From a checkpoint of a small image classifier.
Model: arch preact_resnet, activation relu, widths [64, 112, 192].
Data: trained on dead-leaves pictures: piles of overlapping shapes, 145000 training examples, 35.3 epochs.
Rows from block 2, named by matrix and row number. Rows with one number belong to one channel. Each number is 200 + 20 x the weight over the matrix's rms, rounded and kept within 0 to 999. All counts start at 0.
# convs0: first 3x3 conv, stride 2 (model.blocks.2.convs.0.weight, 112x64x3x3), inputs 0-21, a 3x3 kernel for each
# convs1: second 3x3 conv (model.blocks.2.convs.1.weight, 112x112x3x3, transposed), outputs 0-18, a 3x3 kernel for each
convs0.37,192,193,194,196,216,155,227,237,195,242,197,206,219,245,247,190,221,204,200,192,206,194,199,188,195,186,193,223,198,193,219,221,230,203,209,225,225,195,200,199,181,207,209,189,204,199,217,230,178,166,225,170,151,189,172,185,178,189,189,179,185,202,183,187,188,178,203,199,174,217,189,154,219,205,228,174,231,212,219,194,192,230,200,190,187,182,195,207,191,208,206,196,190,189,186,203,179,194,193,215,215,201,207,187,206,207,214,214,202,197,209,225,174,201,242,227,208,188,203,193,197,180,192,181,204,192,187,161,176,197,188,189,177,182,181,227,222,180,212,209,202,220,189,226,188,181,220,180,199,184,175,189,190,187,218,224,178,199,215,196,188,226,183,212,213,196,206,207,210,230,206,165,208,200,216,178,220,214,207,201,181,223,214,244,213,245,219,214,215,182,175,161,172,137,163,161,139,173
convs0.38,185,186,209,193,191,224,207,187,191,212,164,157,194,204,179,196,212,210,188,221,220,195,178,248,209,231,206,217,215,205,211,171,187,213,190,202,190,174,182,185,210,198,228,186,189,204,191,174,180,200,171,166,221,196,177,219,216,214,198,195,190,198,222,198,189,181,185,227,175,181,232,216,200,248,203,182,229,190,183,200,220,187,231,168,199,188,161,187,204,177,178,223,215,236,213,229,186,162,204,208,186,188,204,204,204,219,210,207,228,155,269,224,200,186,203,186,211,192,187,220,174,182,180,226,208,211,153,177,236,215,188,187,210,188,195,170,189,190,202,202,195,185,216,228,199,227,186,209,219,214,197,169,194,191,200,187,195,215,180,180,202,197,167,173,156,188,249,190,193,230,242,176,176,217,182,203,219,190,179,222,176,188,209,231,188,163,224,207,211,195,186,194,182,220,180,200,222,162
convs0.39,182,199,218,177,198,197,221,161,199,155,166,181,193,193,213,188,153,174,163,213,187,177,208,196,186,189,227,193,189,189,191,221,213,181,215,214,170,205,208,192,196,215,205,249,248,163,195,178,177,175,202,193,230,222,183,210,182,174,225,229,221,205,220,196,221,222,207,193,214,211,187,192,217,195,190,174,205,188,185,176,244,191,192,206,204,214,238,216,197,187,230,214,178,218,178,215,239,224,207,193,196,217,225,196,228,227,183,218,198,218,214,196,196,214,164,197,208,232,189,185,238,206,181,223,207,189,201,173,186,225,190,194,226,187,199,191,189,227,193,207,236,141,202,252,212,180,209,175,194,182,198,200,186,211,192,213,224,196,211,210,187,211,222,213,214,232,164,176,201,191,243,197,236,203,244,183,203,223,185,207,234,196,170,216,198,177,232,195,191,241,206,214,222,213,199,212,202,219
convs0.40,265,207,186,194,200,163,195,180,197,208,199,194,217,188,158,223,201,205,193,173,215,203,203,153,203,217,185,211,218,204,200,214,194,161,210,230,197,181,193,203,216,179,202,200,162,183,173,157,162,194,166,228,201,205,220,172,155,175,206,175,187,183,184,229,242,224,217,213,166,197,202,199,228,243,167,206,193,176,207,204,203,225,219,185,215,180,185,247,236,165,191,183,164,205,192,178,199,187,206,182,223,184,161,189,213,204,198,202,231,203,187,203,185,250,219,228,196,201,255,201,195,219,195,164,206,188,200,225,200,195,192,168,190,164,203,189,213,179,221,181,175,184,195,203,190,215,205,163,160,181,204,197,227,229,221,207,208,210,178,221,193,165,173,194,193,190,180,176,207,227,175,196,178,219,209,204,165,182,223,223,202,175,228,201,175,213,265,216,185,195,232,231,210,202,209,220,176,189
convs0.41,183,165,188,176,171,219,164,180,192,203,173,173,213,190,252,200,176,206,191,194,216,206,217,187,207,204,192,195,215,204,236,218,217,201,216,208,195,206,209,223,192,201,191,206,197,200,242,151,275,184,196,201,191,157,213,220,209,213,212,207,201,195,194,190,182,233,164,164,218,179,202,208,201,176,210,209,212,220,225,175,199,187,162,168,174,182,193,211,213,207,181,202,200,216,178,167,200,216,204,207,176,192,214,188,204,247,182,226,191,182,197,194,182,192,191,200,171,209,181,193,194,203,214,200,199,231,223,218,244,192,175,203,199,149,169,191,148,219,224,187,219,223,191,217,209,176,181,180,197,194,182,201,194,199,209,229,232,199,212,207,207,164,183,196,197,189,203,189,205,167,152,195,184,172,195,224,229,184,216,185,176,217,241,204,183,219,169,180,186,192,225,220,176,195,193,202,205,197
convs0.42,183,220,223,210,205,191,167,179,159,204,200,197,207,176,202,180,179,185,183,202,171,194,186,232,181,184,198,176,219,211,177,168,176,210,179,210,196,190,220,200,190,191,212,185,172,181,218,203,169,156,176,217,156,178,190,196,209,208,181,205,207,183,179,204,198,223,231,215,196,193,223,205,173,192,240,200,156,164,232,239,191,185,218,224,155,177,194,152,184,219,230,193,199,187,190,191,180,194,215,206,200,212,211,193,191,195,193,177,212,226,219,198,208,211,198,179,183,203,192,191,194,214,209,221,196,175,213,179,212,191,182,182,199,190,190,190,192,218,181,187,191,198,221,177,218,199,210,188,180,184,192,209,185,183,185,214,225,172,162,252,269,218,168,188,229,203,164,180,209,209,202,198,237,149,200,211,243,197,190,208,171,195,210,216,199,166,205,231,201,175,167,185,189,191,199,189,187,185
convs0.43,204,169,197,227,180,215,203,189,187,246,226,248,213,189,213,183,176,147,169,232,203,166,212,211,200,190,182,180,207,177,191,221,206,189,195,202,182,206,189,195,223,193,188,195,184,176,219,204,155,180,220,203,148,196,197,186,230,226,202,220,204,211,205,172,191,178,190,166,189,151,192,172,199,188,211,214,187,227,199,204,172,189,203,193,171,214,219,198,196,170,195,195,186,211,196,186,203,179,200,187,222,197,187,185,208,190,160,191,180,198,197,208,179,219,198,172,208,195,210,223,197,191,219,204,203,189,190,207,174,181,190,165,225,182,193,232,200,208,184,192,176,160,170,141,214,211,204,198,217,184,191,229,200,170,221,194,213,203,217,208,197,215,211,177,245,156,179,186,140,181,140,185,213,230,238,185,165,212,160,182,184,237,197,183,188,212,188,210,210,189,188,204,164,192,193,205,179,197
convs0.44,188,169,194,186,204,219,181,188,172,187,168,202,192,179,208,172,192,211,184,193,200,187,205,221,219,201,215,221,197,222,206,179,167,220,200,197,198,196,200,184,197,206,213,234,219,206,201,208,177,227,184,199,191,191,196,225,196,211,187,209,200,232,190,174,222,161,169,151,192,218,206,175,169,165,191,202,196,193,175,190,215,185,174,174,179,167,196,192,198,176,175,173,193,188,226,196,190,226,172,168,173,218,229,206,211,199,182,176,189,176,193,216,177,218,198,183,194,188,185,210,203,201,207,180,210,230,208,189,232,193,230,267,192,188,173,180,195,205,192,173,216,210,229,209,225,189,206,212,238,217,190,200,194,205,191,193,221,174,177,204,196,204,198,200,194,188,186,172,199,192,209,194,184,181,205,226,211,199,189,180,208,204,197,209,195,218,179,172,196,188,188,225,200,210,206,209,230,184
convs0.45,226,205,199,218,222,226,210,180,196,245,239,213,219,173,180,175,150,191,222,222,235,205,212,209,190,176,185,196,184,184,217,215,204,198,210,225,236,235,184,211,208,200,188,207,193,194,177,196,173,148,187,192,246,188,163,178,195,194,172,206,208,206,181,183,193,170,198,194,202,186,197,204,184,148,181,193,181,216,180,191,192,175,166,181,180,154,189,177,158,195,202,188,195,221,193,173,199,196,186,198,239,149,215,203,193,186,183,193,215,169,168,215,196,191,212,199,186,230,215,172,179,234,193,226,212,214,175,221,178,159,193,176,213,210,216,192,212,204,171,215,219,192,191,236,171,222,181,206,213,195,203,207,200,216,199,211,195,194,216,195,185,211,236,196,205,220,151,199,155,126,203,192,192,201,175,208,216,199,179,199,192,241,195,199,204,173,192,165,183,161,197,197,211,196,213,223,175,205
convs0.46,206,205,200,188,220,187,205,202,246,210,210,160,186,216,189,207,209,205,194,241,204,232,253,210,211,208,185,197,215,185,181,186,181,188,147,192,203,218,216,180,172,185,201,182,212,215,227,213,225,206,175,187,177,174,188,232,190,216,222,208,170,204,181,235,221,243,157,196,182,165,160,190,196,183,208,168,170,185,161,178,192,188,166,200,210,195,212,199,164,184,200,187,193,199,209,193,235,239,209,244,179,217,180,173,191,212,207,174,215,216,183,198,187,197,195,194,193,195,195,212,179,207,189,201,200,233,217,194,195,197,210,216,181,194,190,224,210,179,206,173,224,184,170,223,197,183,184,230,222,184,218,191,180,179,183,181,175,185,201,208,211,212,186,220,204,187,201,177,216,186,226,226,220,218,186,217,240,211,192,192,206,182,188,217,212,216,171,187,210,194,190,182,190,223,172,185,233,190
convs0.47,229,182,192,239,230,211,219,228,185,221,224,218,225,239,226,214,207,221,230,203,184,193,216,189,246,252,182,223,212,181,187,199,222,199,201,223,238,234,188,223,217,194,206,202,197,180,207,230,226,202,211,229,225,184,189,200,199,236,222,181,230,253,183,215,197,213,205,240,202,202,202,173,202,212,184,226,245,196,206,210,186,168,204,175,175,184,202,190,202,191,216,176,172,194,195,177,179,207,209,167,193,212,187,202,182,193,211,203,189,202,211,220,228,189,208,189,225,192,206,191,183,214,179,196,192,213,212,219,157,205,245,256,215,238,228,210,204,186,230,217,183,210,206,168,208,212,188,192,233,198,218,243,235,186,204,167,196,190,181,179,187,190,187,184,195,187,231,216,203,204,207,233,231,174,221,199,169,222,188,175,209,228,212,201,233,221,190,201,215,208,177,168,208,164,173,198,179,224
convs0.48,202,217,203,209,219,216,205,224,195,203,196,241,167,212,215,183,212,267,194,207,220,218,188,161,194,219,214,196,193,222,187,195,209,203,201,213,200,198,185,206,198,195,173,173,184,230,219,204,231,191,203,217,182,213,201,188,188,207,235,182,231,238,200,227,206,178,228,206,176,184,210,213,194,213,227,230,188,251,181,176,206,188,172,209,176,191,190,178,182,192,183,197,194,213,198,184,210,193,196,208,229,194,211,212,196,230,201,194,208,215,209,164,204,210,179,205,192,187,176,183,190,151,193,175,170,183,191,191,185,178,180,216,193,219,236,194,200,195,210,184,236,205,194,201,181,226,200,219,187,204,214,185,185,194,190,240,206,159,193,224,184,179,159,195,236,171,182,214,164,223,215,237,186,224,163,216,224,219,214,233,228,222,196,253,194,188,209,202,211,174,168,195,168,199,173,186,193,170
convs0.49,195,182,167,172,200,206,237,230,221,185,225,216,191,181,187,218,195,215,205,228,176,233,238,178,211,191,216,195,201,223,196,197,216,194,166,193,202,205,216,195,211,202,190,211,183,175,173,170,177,240,154,214,187,152,200,206,181,211,238,237,206,225,230,183,155,164,157,247,214,205,181,195,187,219,236,185,165,212,193,193,210,187,194,201,177,198,201,163,189,185,154,226,225,182,224,196,236,261,197,216,197,217,202,181,211,188,201,201,187,234,215,187,216,212,216,160,223,229,183,191,172,201,200,206,226,212,242,207,167,211,198,192,216,191,221,175,201,218,189,187,179,176,197,186,184,213,231,198,212,198,205,176,216,215,182,200,200,175,211,193,180,198,194,241,188,217,171,177,224,189,165,202,223,207,178,201,169,205,205,176,221,198,189,196,195,193,166,218,204,202,192,219,186,211,215,179,184,194
convs0.50,180,187,194,165,182,212,200,208,203,181,179,202,206,220,222,185,187,197,196,210,216,174,235,182,211,209,210,188,220,193,181,210,182,213,187,233,197,195,182,217,173,190,204,200,198,200,191,171,231,209,131,248,223,188,230,211,182,167,191,198,197,225,204,185,209,209,213,182,209,210,193,169,198,187,186,180,148,206,207,190,213,172,179,164,161,161,177,199,183,215,194,184,186,200,208,194,200,217,223,231,249,213,195,201,180,221,199,196,183,194,190,192,160,207,208,223,186,187,220,207,182,228,245,203,226,233,193,227,247,188,230,243,215,238,213,210,171,205,223,183,195,196,189,195,201,191,158,175,186,196,209,204,201,191,199,198,191,200,198,205,192,201,207,196,211,219,214,173,236,170,206,186,244,254,196,192,219,199,183,193,208,213,207,184,210,227,198,177,187,222,228,204,197,235,221,160,200,244
convs0.51,214,217,222,218,235,196,204,226,208,165,162,177,183,191,218,198,193,178,202,200,214,214,205,230,206,201,226,201,197,210,190,205,201,186,228,187,182,237,215,213,199,205,185,212,211,193,157,163,204,181,174,207,194,173,184,183,194,181,189,177,188,205,180,189,183,189,222,239,200,194,184,233,198,194,216,221,174,201,223,199,216,212,228,193,181,190,177,156,194,193,233,221,217,188,187,206,165,141,169,201,195,171,212,190,234,192,192,202,199,203,186,179,220,205,189,199,245,188,205,180,206,208,190,196,201,211,241,175,182,213,196,177,200,165,182,166,213,197,202,168,206,174,165,214,212,173,179,218,180,185,188,193,155,234,207,182,233,232,190,247,218,191,228,204,215,244,229,210,221,215,174,221,198,236,233,209,212,253,248,202,234,227,224,207,239,247,219,235,215,218,223,218,166,199,215,193,179,199
convs0.52,190,212,204,239,218,169,214,194,168,181,192,207,240,206,237,195,175,172,234,244,204,239,195,190,180,195,180,203,204,194,177,189,168,172,192,212,227,206,217,189,181,208,207,185,202,247,192,177,193,215,158,211,216,212,165,210,200,167,229,175,215,202,203,214,201,166,184,202,215,183,162,224,208,154,189,189,185,208,199,219,171,208,188,184,198,186,180,190,204,205,212,226,193,197,237,196,195,236,141,182,188,201,179,185,209,234,216,193,201,218,231,171,217,259,218,213,215,207,220,206,203,208,164,202,211,169,189,229,212,178,215,169,196,169,209,200,169,207,216,194,198,204,215,166,272,173,210,269,169,201,188,199,205,182,193,207,214,185,189,192,182,208,165,170,189,191,199,214,168,192,210,215,168,181,181,198,204,187,246,190,186,221,198,155,201,180,174,160,207,199,224,189,195,189,186,236,229,216
convs0.53,229,155,216,185,174,200,182,203,220,202,182,201,160,189,204,206,204,224,176,175,209,186,197,180,184,190,217,190,179,192,175,203,246,198,183,197,203,211,213,213,187,184,193,178,210,181,176,207,206,150,206,185,172,202,207,201,214,210,169,236,188,211,208,214,167,206,183,192,198,204,190,191,197,175,219,213,186,231,207,173,217,214,215,208,208,180,197,186,181,196,233,229,204,214,223,195,197,198,230,197,179,188,199,187,218,186,182,214,225,197,178,188,195,190,221,204,196,212,216,169,223,223,188,226,230,191,208,223,176,186,185,178,180,234,174,176,209,229,151,165,212,170,186,203,181,193,215,185,201,211,211,188,197,206,189,179,236,197,180,198,197,164,170,180,203,199,167,226,177,160,173,203,230,208,205,199,228,188,156,214,246,217,180,249,222,184,187,199,209,220,237,174,212,237,185,189,206,199
convs0.54,178,221,155,199,201,224,181,208,192,217,176,195,191,181,211,201,189,223,216,224,205,177,218,189,184,183,167,184,209,214,194,193,204,184,185,189,201,192,230,199,199,223,220,187,187,221,242,137,236,176,185,270,187,182,198,176,168,188,203,197,174,200,208,174,215,193,198,192,179,194,181,218,214,219,231,176,178,185,187,201,168,166,195,189,180,195,196,198,168,162,204,172,216,192,204,232,191,182,183,195,213,185,195,226,189,227,179,192,176,188,200,205,203,202,172,183,195,214,208,199,166,230,192,186,241,198,179,216,230,193,193,206,198,238,196,180,199,192,207,199,220,202,201,201,189,230,247,192,240,223,175,203,216,227,225,242,221,192,209,193,231,196,172,157,153,187,219,224,234,204,246,196,222,175,202,236,200,194,183,189,185,170,241,167,220,171,228,238,197,198,175,221,211,201,216,215,211,210
convs0.55,202,182,179,220,189,210,204,208,197,201,202,179,184,219,228,216,217,215,209,182,199,171,205,234,196,226,212,183,207,201,195,210,188,177,212,186,217,204,233,185,220,223,219,206,206,150,172,247,173,247,228,144,207,195,211,156,178,202,206,208,189,201,195,206,182,179,233,165,150,222,213,186,214,228,190,203,187,179,213,235,190,208,193,174,212,182,190,196,141,169,228,203,191,204,181,225,190,226,192,218,211,177,211,197,195,229,197,197,234,178,215,222,203,204,197,208,201,170,184,197,203,191,207,217,188,205,200,195,192,191,175,218,175,175,199,207,173,200,232,210,184,214,205,210,215,211,196,174,208,181,220,200,222,207,217,182,207,162,175,192,202,221,180,231,168,177,254,197,234,224,195,186,198,192,210,245,242,230,205,241,221,210,214,244,212,206,234,210,196,198,170,227,215,203,208,192,183,177
convs1.37,193,172,184,166,165,187,196,176,238,208,201,196,188,181,200,205,161,202,161,192,228,170,193,224,170,175,245,155,223,185,173,191,250,208,192,186,220,199,215,174,258,190,207,191,227,168,207,192,187,198,191,244,191,157,219,188,214,184,209,159,188,165,181,159,199,213,212,191,216,194,209,203,206,226,191,190,157,170,228,200,186,208,173,204,173,191,227,216,200,183,217,173,200,213,207,183,208,220,203,169,175,192,222,240,209,170,178,164,193,176,183,183,182,200,183,214,255,203,223,181,211,209,213,194,222,154,146,209,210,192,226,188,205,169,185,205,167,223,204,222,239,182,203,198,216,219,235,202,179,170,186,180,225,214,177,218,203,182,207,209,228,188,179,171,199,211,229,190,180,175,200
convs1.38,204,186,177,191,199,181,207,179,193,155,198,164,208,197,187,215,177,224,211,212,190,199,180,242,186,192,191,209,224,169,203,193,164,166,196,202,221,200,183,206,220,189,206,203,206,208,194,161,173,202,227,221,201,163,200,214,210,226,207,182,189,187,193,203,192,171,226,226,203,178,179,215,181,196,178,183,204,207,200,186,214,174,209,215,209,210,188,215,169,199,191,162,193,203,207,203,207,232,184,206,227,221,204,161,169,192,185,216,173,177,181,197,197,210,215,192,228,175,226,182,211,178,176,223,164,169,184,189,182,148,177,207,199,220,217,242,234,209,212,217,176,183,214,202,175,153,203,173,180,203,168,200,233,196,184,217,195,222,230,189,206,217,189,199,195,190,201,197,179,171,210
convs1.39,179,184,169,186,195,182,211,203,170,207,207,214,231,213,228,222,170,211,248,230,219,223,183,208,201,186,200,223,184,197,207,181,206,219,209,179,192,170,207,189,194,182,206,192,207,227,177,166,201,185,202,173,194,203,218,202,172,214,184,172,151,173,199,174,189,207,212,192,188,195,187,215,197,215,217,212,189,193,171,199,172,206,208,195,170,207,189,198,209,221,172,207,190,196,182,201,198,217,204,200,206,202,226,224,225,201,211,240,211,183,192,184,201,197,217,210,185,198,219,168,195,183,182,210,202,193,191,201,188,194,208,207,184,219,224,202,185,177,213,174,190,217,197,159,189,244,187,205,187,179,200,183,161,196,213,177,204,178,219,200,202,218,205,165,214,182,176,230,203,172,190
convs1.40,187,151,240,198,153,240,170,202,171,225,211,193,192,190,188,200,189,189,187,200,188,186,182,206,201,241,178,188,176,182,197,187,198,191,214,192,176,217,193,210,211,182,217,228,201,229,230,221,215,181,179,208,216,239,199,184,199,172,179,197,176,190,244,185,201,209,177,215,168,172,212,235,194,204,200,205,226,221,226,187,220,197,186,205,196,227,208,249,228,158,171,224,199,238,187,170,206,189,158,212,188,213,243,178,194,216,199,178,200,211,221,206,199,186,170,197,199,192,192,227,175,237,176,214,238,176,211,202,202,206,216,170,188,182,200,179,203,210,209,209,213,198,219,210,195,213,201,185,174,193,216,188,233,201,213,199,217,186,201,192,187,197,237,201,209,197,161,164,212,164,160
convs1.41,196,201,207,198,188,190,180,194,196,213,199,214,198,165,185,198,221,162,221,209,204,228,207,205,180,200,215,200,177,199,196,179,187,235,206,185,203,193,201,202,169,184,230,185,220,191,194,220,225,169,188,194,224,209,196,177,183,223,213,188,204,195,190,240,204,223,212,203,182,201,180,216,194,194,215,204,181,195,188,194,194,219,201,176,201,209,205,218,214,196,218,192,215,196,184,215,223,190,206,196,207,194,179,201,169,184,203,231,209,209,173,200,202,191,177,213,197,200,192,207,212,176,187,195,244,200,174,185,209,185,245,196,185,241,212,203,206,187,217,192,186,170,202,218,172,200,224,167,213,181,203,208,175,172,219,184,196,233,167,192,190,199,185,207,189,182,212,214,201,215,232
convs1.42,206,211,241,202,198,209,173,184,181,219,219,195,201,196,209,226,162,189,181,226,179,185,205,183,218,175,206,198,195,215,230,214,168,193,191,258,215,188,185,202,186,201,197,209,203,220,177,207,203,234,225,200,222,218,178,209,216,227,218,199,209,221,202,241,214,223,197,220,211,232,231,207,188,198,185,222,183,211,213,185,193,201,202,209,228,209,185,180,181,212,205,191,201,177,216,202,168,176,227,182,227,222,184,168,191,204,189,199,192,210,184,200,146,166,178,210,235,195,196,200,186,177,207,199,159,212,203,194,216,188,146,235,199,187,177,160,174,188,213,223,197,219,180,190,201,228,169,189,170,154,213,183,155,206,199,161,165,209,208,191,175,186,173,184,227,163,153,219,183,147,197
convs1.43,193,203,203,211,207,221,188,197,190,188,188,171,179,220,188,214,201,210,214,194,187,182,204,224,212,202,189,190,179,197,227,213,199,235,207,219,195,187,190,195,205,220,198,216,196,189,189,225,176,190,238,182,191,207,197,203,199,192,178,198,177,199,225,197,219,214,193,191,223,196,249,214,228,189,197,196,191,193,204,204,182,198,180,203,176,161,201,199,208,177,189,228,190,194,201,196,177,217,216,197,162,204,155,161,203,208,208,213,227,239,186,180,177,203,175,197,168,203,202,180,222,181,214,201,206,162,203,184,193,224,205,217,194,199,195,203,206,185,176,208,212,220,180,177,184,158,157,191,194,209,213,252,243,202,217,196,179,187,227,192,196,173,204,174,180,196,193,212,194,185,227
convs1.44,187,166,187,191,197,139,214,197,219,188,203,232,185,228,197,188,230,196,209,194,173,177,179,197,221,222,176,199,209,191,208,203,197,208,185,191,251,213,175,179,191,214,189,203,214,188,200,240,176,171,211,189,195,222,195,201,189,233,189,218,201,202,251,209,226,209,195,176,217,235,171,204,177,195,181,167,206,180,231,280,217,211,245,216,237,179,187,195,199,220,207,189,214,189,220,212,208,214,201,204,158,176,188,198,190,181,195,188,196,209,173,198,198,221,201,197,186,195,237,187,194,214,225,202,181,202,189,183,176,184,203,261,190,238,237,189,210,188,177,195,218,225,182,218,205,197,173,218,237,218,165,198,178,182,206,196,194,222,174,201,165,194,167,144,224,181,184,222,146,190,209
convs1.45,227,185,188,179,203,180,201,228,193,183,187,156,205,221,189,175,238,186,199,210,190,194,174,189,218,222,200,183,220,181,192,181,196,202,198,262,210,189,205,199,185,230,198,181,198,216,218,215,165,184,174,200,195,222,214,203,230,205,204,220,217,183,197,186,180,187,211,206,202,204,233,224,203,183,187,206,181,191,182,188,203,206,204,194,194,187,192,191,187,225,210,216,217,209,208,175,202,198,198,188,181,178,203,191,194,208,208,229,200,217,205,202,235,187,181,174,185,219,195,190,215,178,200,225,233,203,223,201,186,214,180,222,204,217,197,154,196,178,200,171,179,186,207,188,205,205,235,210,210,179,199,219,192,201,228,196,180,204,217,196,189,172,185,204,191,201,190,187,198,257,205
convs1.46,199,208,184,170,215,208,214,218,191,216,176,182,213,276,207,190,192,189,208,241,173,205,183,176,207,201,179,207,209,207,215,181,203,184,181,222,223,246,154,215,213,140,215,187,208,195,197,221,212,208,221,206,220,177,194,175,205,190,203,213,173,240,220,193,214,218,213,178,206,191,235,212,188,192,198,172,163,217,188,174,225,226,184,190,200,180,205,192,164,185,223,211,221,228,222,197,218,179,197,216,217,191,213,187,191,220,235,179,204,207,209,200,194,197,205,199,221,168,207,191,183,191,252,214,222,205,221,195,215,202,201,225,182,210,196,201,151,183,207,184,174,233,218,197,182,212,221,213,202,226,201,210,201,215,299,220,198,192,189,178,238,192,202,217,193,216,177,227,231,204,206
convs1.47,203,165,211,224,206,187,196,233,193,190,222,179,193,205,198,191,211,209,217,197,201,180,234,208,179,231,197,234,217,189,209,195,215,210,219,199,194,198,204,252,196,209,207,180,218,194,188,194,189,191,186,203,142,176,230,218,229,194,193,225,185,181,196,184,215,196,219,180,207,187,241,220,180,214,207,203,197,197,210,211,226,200,215,252,192,197,187,207,177,164,201,200,199,213,184,195,166,157,183,201,171,202,223,212,202,209,226,213,204,201,197,193,183,189,208,206,216,234,224,187,216,234,184,221,195,196,231,192,182,185,197,195,204,168,228,166,178,206,199,212,178,214,221,206,237,210,237,187,194,242,188,198,196,221,208,197,206,197,219,216,214,172,191,153,195,245,175,220,194,200,232
convs1.48,196,199,196,232,204,200,205,193,189,220,186,199,191,172,191,217,193,174,219,210,179,200,204,193,207,208,218,212,183,194,197,215,211,202,219,215,206,199,204,207,223,201,197,192,187,211,195,205,208,199,194,182,215,221,165,220,215,209,220,215,217,198,185,183,195,198,198,205,200,186,176,200,202,198,189,200,184,211,197,213,192,198,214,188,194,191,212,178,189,206,191,211,187,190,183,238,196,192,209,194,193,196,219,183,207,225,225,168,214,193,192,186,206,197,216,210,216,193,198,194,204,195,204,209,209,168,187,223,198,200,187,229,214,213,211,200,194,195,211,191,201,214,230,207,205,199,188,199,212,196,198,211,193,218,208,234,196,200,190,202,183,205,185,194,230,214,205,246,235,239,212
convs1.49,197,202,209,207,198,175,204,203,190,200,173,191,198,171,223,196,197,184,199,219,196,216,194,216,189,198,195,202,207,182,196,171,219,182,200,227,230,222,190,228,211,218,231,230,195,185,203,229,199,194,181,171,217,225,229,214,196,222,198,207,198,213,177,183,199,209,233,232,201,207,151,178,200,222,223,185,217,224,182,191,210,213,205,214,206,203,231,158,193,228,203,186,192,189,241,250,193,207,205,173,203,173,182,163,203,226,192,164,224,199,193,175,191,220,213,180,192,163,209,202,220,184,197,236,175,220,202,194,197,207,196,234,199,199,236,189,174,224,221,227,175,205,208,194,185,215,183,187,222,194,200,215,195,183,204,208,213,205,182,208,208,187,188,184,209,191,187,208,221,185,190
convs1.50,202,131,189,209,220,191,213,214,193,190,180,210,206,224,168,169,261,211,191,182,180,257,162,188,172,182,191,234,181,238,215,204,172,190,177,191,208,185,165,221,193,171,244,196,192,185,209,198,244,225,180,202,184,224,177,183,194,192,220,214,183,212,220,230,220,201,234,214,226,195,219,172,207,220,202,208,223,218,194,204,217,225,193,193,211,218,224,196,181,190,221,210,183,204,172,193,199,221,191,159,189,201,201,207,189,208,234,198,196,199,195,210,209,187,181,199,223,168,179,212,203,237,198,174,237,212,167,166,228,195,239,185,171,204,217,157,181,194,196,178,229,220,198,213,204,197,188,203,189,192,180,199,199,210,196,172,196,252,225,219,159,192,196,205,221,188,213,186,210,198,182
convs1.51,170,174,170,213,197,188,196,197,214,193,215,220,187,156,200,178,172,205,162,206,175,193,253,189,172,171,198,202,226,205,205,171,229,206,245,215,186,189,231,186,235,235,157,199,189,209,184,203,177,194,188,230,195,186,204,174,171,167,194,192,208,153,192,205,201,202,226,206,193,189,199,194,248,226,186,211,191,153,204,195,190,188,171,211,198,245,227,185,185,148,202,199,164,190,180,181,172,212,215,187,182,196,203,192,218,193,206,167,205,141,189,163,209,178,213,182,215,214,199,189,214,198,207,234,213,168,178,195,182,221,179,162,192,200,199,172,199,202,202,205,218,208,187,194,217,189,171,209,195,200,181,195,210,213,165,191,215,193,171,185,186,196,188,204,211,174,241,200,190,194,187
convs1.52,193,157,206,234,174,198,195,205,213,198,160,201,207,241,178,190,243,189,230,217,201,210,188,222,201,220,176,206,216,191,189,196,186,179,201,227,191,214,164,201,203,200,211,207,202,186,166,202,192,163,204,203,236,182,208,180,198,182,207,211,218,188,228,211,196,243,195,231,190,191,174,239,189,187,229,173,227,207,173,200,230,188,203,212,203,213,201,212,200,202,218,186,188,217,245,201,197,168,208,220,234,206,222,186,181,210,236,195,199,188,192,183,206,190,187,180,189,208,197,185,185,190,189,214,195,199,205,214,220,232,201,197,176,179,228,188,185,195,208,201,163,198,187,169,184,172,199,194,212,184,199,190,219,210,200,176,205,255,197,200,184,185,186,186,175,194,184,220,216,211,202
convs1.53,192,166,184,219,164,235,185,167,207,183,201,179,191,215,190,208,236,188,197,206,156,208,214,185,278,185,181,197,222,192,215,209,182,185,184,163,176,190,203,181,241,182,180,192,181,217,210,189,198,223,198,211,155,201,151,194,180,195,199,197,190,213,206,227,205,201,188,194,263,217,204,217,189,172,203,198,207,229,184,216,171,184,174,185,180,234,227,194,197,172,189,235,197,150,235,136,213,189,192,198,191,203,233,205,244,236,216,201,202,212,196,216,221,237,160,222,181,189,164,179,210,178,170,191,205,199,214,184,225,194,205,191,207,189,193,177,169,186,174,206,165,232,198,154,225,214,172,217,210,186,213,166,212,203,199,205,196,244,256,202,172,205,224,172,212,218,221,191,225,183,184
convs1.54,216,179,232,200,215,220,169,188,186,182,195,200,196,190,181,209,213,210,191,166,201,223,158,155,226,192,201,180,190,206,206,229,174,207,193,186,180,190,197,228,198,162,208,198,203,186,182,192,259,227,197,231,213,179,188,201,203,238,202,208,218,213,191,172,228,204,230,236,203,163,201,163,217,215,204,197,152,191,202,202,222,213,207,240,223,247,171,207,174,196,185,185,190,198,177,190,203,202,224,212,189,219,208,207,192,196,169,198,185,230,187,211,188,154,195,194,234,204,219,197,190,219,181,230,190,214,182,248,203,206,195,192,214,217,193,174,194,191,214,177,179,192,218,177,202,199,194,233,216,197,182,203,207,195,203,155,208,215,203,188,200,195,205,195,194,197,178,206,195,188,200
convs1.55,183,169,185,218,210,188,217,179,170,188,201,205,212,198,197,176,208,162,180,178,197,205,188,214,198,188,234,193,183,207,206,229,192,172,211,189,223,190,230,211,231,211,210,211,219,253,247,205,220,190,216,208,186,169,183,148,183,171,184,174,167,192,193,208,181,223,196,228,194,187,172,181,198,198,199,198,227,205,201,181,202,202,194,200,194,182,232,230,175,201,186,180,199,204,184,216,182,200,184,171,169,197,267,205,197,204,200,193,187,206,182,208,172,177,178,182,183,227,218,185,196,209,187,185,203,203,180,186,169,176,205,211,183,210,171,185,156,197,164,190,206,161,146,189,180,208,238,234,203,193,182,188,190,199,183,181,207,198,199,195,200,213,186,189,200,175,205,195,203,201,192